A small waveform denoising autoencoder, trained from scratch.
Data: trained on simulated sounds of rotating machines with and without faults, 6.6 epochs.
Rows from block 5 of the decoder of a small waveform denoising autoencoder, named by matrix and row number. Rows with one number belong to one channel. Each number is 500 + 50 x the weight over its row's rms, rounded and kept within 0 to 999. All counts start at 0. Numbers have three digits each. After the name is the row's rms in percent of the matrix's.
After each channel's rows are labels from the 100 clips, of 14976, where the channel reaches its highest value: "loudest" is the band of the loudest frequency at the time of the peak; "responds to" is what is common among them. Only what is clearly more common there than usual is listed. The data: simulated sounds of rotating machines with and without faults.
# convs0: first width-7 conv, dilation 3 (decoder.decb.1.1.convs.0.weight, 128x128x7, each kernel summed), inputs 64-127
# convs1: second width-7 conv (decoder.decb.1.1.convs.1.weight, 128x128x7, transposed, each kernel summed), outputs 64-127

convs0.105 097:489555488497396520495479576472464496447475571476520526445504490458498425530556482457518490520499434521533527413558520456505393607527518549552403495655482481553555525571438553532500537490553520
convs1.105 133:513477523479497486458595436552496514529543566486498504531417563590543557481452504531466458377506620549494561567484486526445544468588532488511613452392524445483458525474483485512479447528412448
loudest: 500 to 1000 Hz
responds to: clipping; text has "clipped"; gearbox

convs0.72 120:438514522541500490562500453523548425520572437493396534571572436503523438520506477542599499530423467521438469518481427519554446460499515555465500488464468585485476617537464517573528542535542559
convs1.72 107:507485410530500538443503482429487517531423476432610497468494538496528555412531529447432454483532527523511518535488552494447451479484480460543512556437517487416445540410481515508400480470509447
loudest: 250 to 500 Hz
responds to: clipping; text has "clipped"; gearbox

convs0.87 083:416534526498487507515424517518526432473573449519470482404505515489414573475472593505413540456546512599498502504411509583431543547501460450457442501540431438534502514449616527514479492510601532
convs1.87 091:552502502409428508520469532520478441489507518489484489647464475493576515581449410620624476527500501495538519538511453453473525406485503609497590508506500495530475548448438518389565530527464518
loudest: 500 to 1000 Hz; 250 to 500 Hz
responds to: clipping; text has "clipped"; gearbox

convs0.45 111:495475475487469524550377447515514535543475478430548491477521463509564532426480468471515527474494476514456524529385393494567509489468542523589407551553541481474434418507441469459471497572438509
convs1.45 102:511503469530556441428651499489488550464473462505538474447499561447415450487440570497500469495467555538445536556653546525444488544544462411437532519438448512510513486575479478523510429503480454
loudest: 500 to 1000 Hz
responds to: clipping; text has "clipped"; gearbox

convs0.101 097:461519502477511522444469490475563417502517542448444437475513450576502552528546425550494493577492494497453460416544506481624547419575557534494588523494427549502448553531498529531471513492422544
convs1.101 086:602492510453521500527562529550464610485478484442522524488602457481411463457478527402489451400535505471481544529477474559464534638467431489562476459550529456510552450537406382452523488537540431
loudest: 250 to 500 Hz
responds to: clipping; text has "clipped"; gearbox

convs0.43 107:479437466527508524485520505536444490560415524476549499561520469463540586411538483562494428521532424552492536439516520519464493538551604350449539421536524475546524599532507470554420521480527537
convs1.43 096:501510432520501450466557494463502520411497499494466548525428580498521457495468471478585519513494626463502523524447455488515543446497381608643513551588429548493475472468500535483596456522505425
loudest: 250 to 500 Hz
responds to: clipping; text has "clipped"; gearbox

convs0.83 090:476445458515434380443510533482545448441448458513528560518528501467518425590566502498458495469422493490459465504487447441401436436463447478565460497535507483551459422545484461475434490482466477
convs1.83 100:568471533505573476558515393505521481547574493583502459469469490549416539479416498518434502476485566494479459536538537577492569579492562550474555393480479496516483572451493479566537380495454504
loudest: 500 to 1000 Hz
responds to: clipping; text has "clipped"; gearbox

convs0.97 096:497537463518478515451487478550608505493494534476504584595518563502521455541536496412470593513512551585484592469638496520488673532481516541424587546463498499527549459506484538484509541516531533
convs1.97 108:538439452514485508489593519457441586445505486427472577475540423430458492458499465463479449518452466468529499571376470551477529541504552526603437483564514496426507447561482497460523434539487482
loudest: 500 to 1000 Hz
responds to: clipping; text has "clipped"; gearbox

convs0.3 065:560533493539511526521480531530451534495457508514513460441479473462551447525483534484509483463514442321478545476508501458480334484471480514492432517566453484511544410574472480491530521481504514
convs1.3 111:476443488536483492530521437531555417498559542493520468555399519516522538497501488476480513444485558680501554567426480558484602394573473557516547495472496463458476599399531506556459477522403510
loudest: 500 to 1000 Hz
responds to: clipping; text has "clipped"

convs0.36 076:519421486557424431587514546572485519522493472527513453462411496484476582509505538489510507457524508513442522579404535635475469459518411503496569595462502481526450508421554472606521478511460491
convs1.36 079:404532523427499564410476498434555446515443500441491528518574462506453466573543456506446498543525468407547541531652479380499541573442472554479492489516499474492531454530461527437512531503587519
loudest: 500 to 1000 Hz
responds to: clipping; text has "clipped"; gearbox; muffled (low-pass)

convs0.94 102:449560538502395547445509464446490430494498459437436528356589497393508413366515526380474470510392471521541489504480538525470492484531506494524507514483437523478445524581369464512480479582501525
convs1.94 104:543422409557567443528533462452516512514527590495573460572395526593499518495498457535528439528475490518475548489527516537476509455456570576544477492499526494426526563391460508538430433470474457
loudest: 250 to 500 Hz
responds to: clipping; text has "clipped"; gearbox

convs0.1 101:587439548479499479491487540571513429447524500552558461588485558497504467493576491487547505493633561423481525447538353500419451451508545436501504466527620533523497448447453504422535447414442542
convs1.1 096:500523502585518494536506448455449479507455437481388515426613476499481554499449508463442579573480488487425409504507552481629533555445481480520444475528396547474459510424560524577562518525553455
loudest: 250 to 500 Hz
responds to: clipping; text has "clipped"; gearbox

convs0.46 065:447442455421481513488516460481502536522470421477448389481433461533494491554578430638419481510486461495485432516510435436489530519543446392484551587393443514475472521497425510470516451347495527
convs1.46 116:552550496521511513523522548534475562467508571503596579476560531400594466424460532432528485491491517576426490532379532552596422515518523495588494520581498486483535496506545459504496569554457437
loudest: 500 to 1000 Hz
responds to: clipping; text has "clipped"; gearbox

convs0.99 078:510501532519498531459480556498484474475402540499472482424495441493487545483520496482503538468510438314552494551528519434452254473513509544391444509515475597548524382498481506493501497561485542
convs1.99 117:527396566520532470553521441555557466548567477516491466562480552545557510541485512571423545425551622625484522498487503503487593468535495496509586459427533468484502618435525474558481455502440482
loudest: 500 to 1000 Hz
responds to: clipping; text has "clipped"; gearbox

convs0.73 096:578509437507475437445420578542534486508508460535589432507511588480595523501522438507433504598491461498473517540492509380473424475594518425507534536488441442575529544524519513434453431518531596
convs1.73 083:503431518473489521585480527469436496482516533488482475517507505552417514507512558469559499472541476485480429399478477552457471581400397594422552480587502554443444499453548460510555507462458428
loudest: 250 to 500 Hz
responds to: clipping; text has "clipped"; gearbox

convs0.25 115:500458490456575504546467551610591498555487554553564457517528500491518578584433457512625481581592510443499495540487382495429497460536529478557432540452570479530461483473522534433537492447473623
convs1.25 097:520562525442436505536501495461476468464485423489385427462505502452411553515477505539375562537483448553483488505521502489532509482393526501326530482569493439479532463518489389448426532490461492
loudest: 250 to 500 Hz
responds to: clipping; text has "clipped"; gearbox

convs0.54 110:481500483490507506430459490493523377491455429487514485506489459447539461410602482505416494499441442537497549540518507442530606401441407579520513619505419556440517462472375514565382523532460521
convs1.54 094:514470506521537527499544466499486572513546498471459554508536486572505521550470487446548515452505610431520514499513518564504539456576553481605492413404504457543503513582512455501547407507502489
loudest: 250 to 500 Hz
responds to: clipping; text has "clipped"; gearbox

convs0.111 117:491397437497501446556477461512439430450434438490490474480475503463599576464486475452503497485438536388480497406487460441495452495491564390479500482498426534468489468444538504590501416514504450
convs1.111 090:475489575512531515489553512469597539523520497502452535484524378573430482498539525604501573483539572482500412434546439544555455481513419503571462522458533445483561553530479480512502544507486466
loudest: 250 to 500 Hz
responds to: clipping; text has "clipped"; gearbox

convs0.85 094:550479477536518483440442477546540475468527452435438520434503478460511435483480460473426519445474520467441467526453461546479419384504489572368542452494511491436467394446498458463436460551402495
convs1.85 063:433472558504498517522547486541499490599434563491492498459644510559495524539539465476509437472535490468564517508559512471468457577532399523579545522419524486542582492496501488551544449497594559
loudest: 500 to 1000 Hz
responds to: clipping; text has "clipped"; gearbox

convs0.49 101:516478530534352398450433511478408546502439492453429506503577525543492452491530584457472454409476540453507448455419522501529439482485465542546464480453421500474476525461521452527560416574557460
convs1.49 095:498454457443549566534520480425586431491429425551555455524442479531576529509538568514524636523552519473439452490523470438534520436541494456503549498463484493496537498461567588483491502474436517
loudest: 250 to 500 Hz
responds to: clipping; text has "clipped"; gearbox

convs0.89 098:459450515422477443500610388482419463500468456486477528517534500534523425455434470470551430536493455444541459538468452537498515512527477385470433430410542550541447416468491403518521438451442510
convs1.89 090:539525387559474503503443450475486482531470487454488498499477500534476452486526577465462494430474586534482512502518513555416474480513492606604645476458457419478431520551446606573491543499499502
loudest: 500 to 1000 Hz
responds to: clipping; text has "clipped"; gearbox

convs0.109 109:456533582521545542571571467441533506497496460476427562486510498447429492440537530479529531499476417462492505450510509490651443551471389532461500396516466454481515509530477446518536524496454469
convs1.109 086:538431433510463486396482506528490487505464531516601455499489463562621450505484498528533549514544602450520480544476475481443472460602561416574503630487497538532448523425508561471538468520516503
loudest: 250 to 500 Hz
responds to: clipping; text has "clipped"; gearbox

convs0.123 092:492453447487482549449457494508513561490517528468487486462542475434496551520542508519484553511480523588513514584527469535513571459551449444455575492553433454549469409496556510521453546472463496
convs1.123 091:495582568384489472533490529494527530462522543511521596556435525623519500505462395567482422428476545497531533475492520481539546548431557587498580524492549450492503424540452455453542475508456468
loudest: 250 to 500 Hz
responds to: clipping; text has "clipped"; gearbox

convs0.57 095:573485465462544490533527493542610528543519533544457468597572516469444570465560497436496560445524472564480506494507482520606565441523492550560540552608544508406510476502491564539479539530501529
convs1.57 103:471516453531481550427465521441438540396396453503570594510609467526517441525419529452517556507502508483503454499470562404530495483456531460598445532432457491511529454445506406444534437562526432
loudest: 250 to 500 Hz
responds to: clipping; text has "clipped"; gearbox

convs0.51 072:440404567487463482470448566521411393513507461429491330491428396531539490441478494474487517497539505486505535520513486500473474499509490472440540540484549521588468530566488444640478529473445469
convs1.51 071:573504390543541450488548505459611553530501577508543542517550489490516398490502501563487473455477490504500507507434467558495478498537563482586422426530540502417499509469459520456412516630573552
loudest: 500 to 1000 Hz
responds to: clipping; text has "clipped"; gearbox

convs0.9 099:582527569465509485521603436500435562634579506600440537445558444460438500577451514561548483454479450506504492568530467545567407487578503561499448455458502470527473390466495427462444522466470531
convs1.9 102:446514522463377545516423513545533464441520497424564503531418566564596515533431466492541456534446524504527544496473568527414398420497485525439567526534520545516419433518494537478508472488451551
loudest: 250 to 500 Hz; 500 to 1000 Hz
responds to: clipping; text has "clipped"; gearbox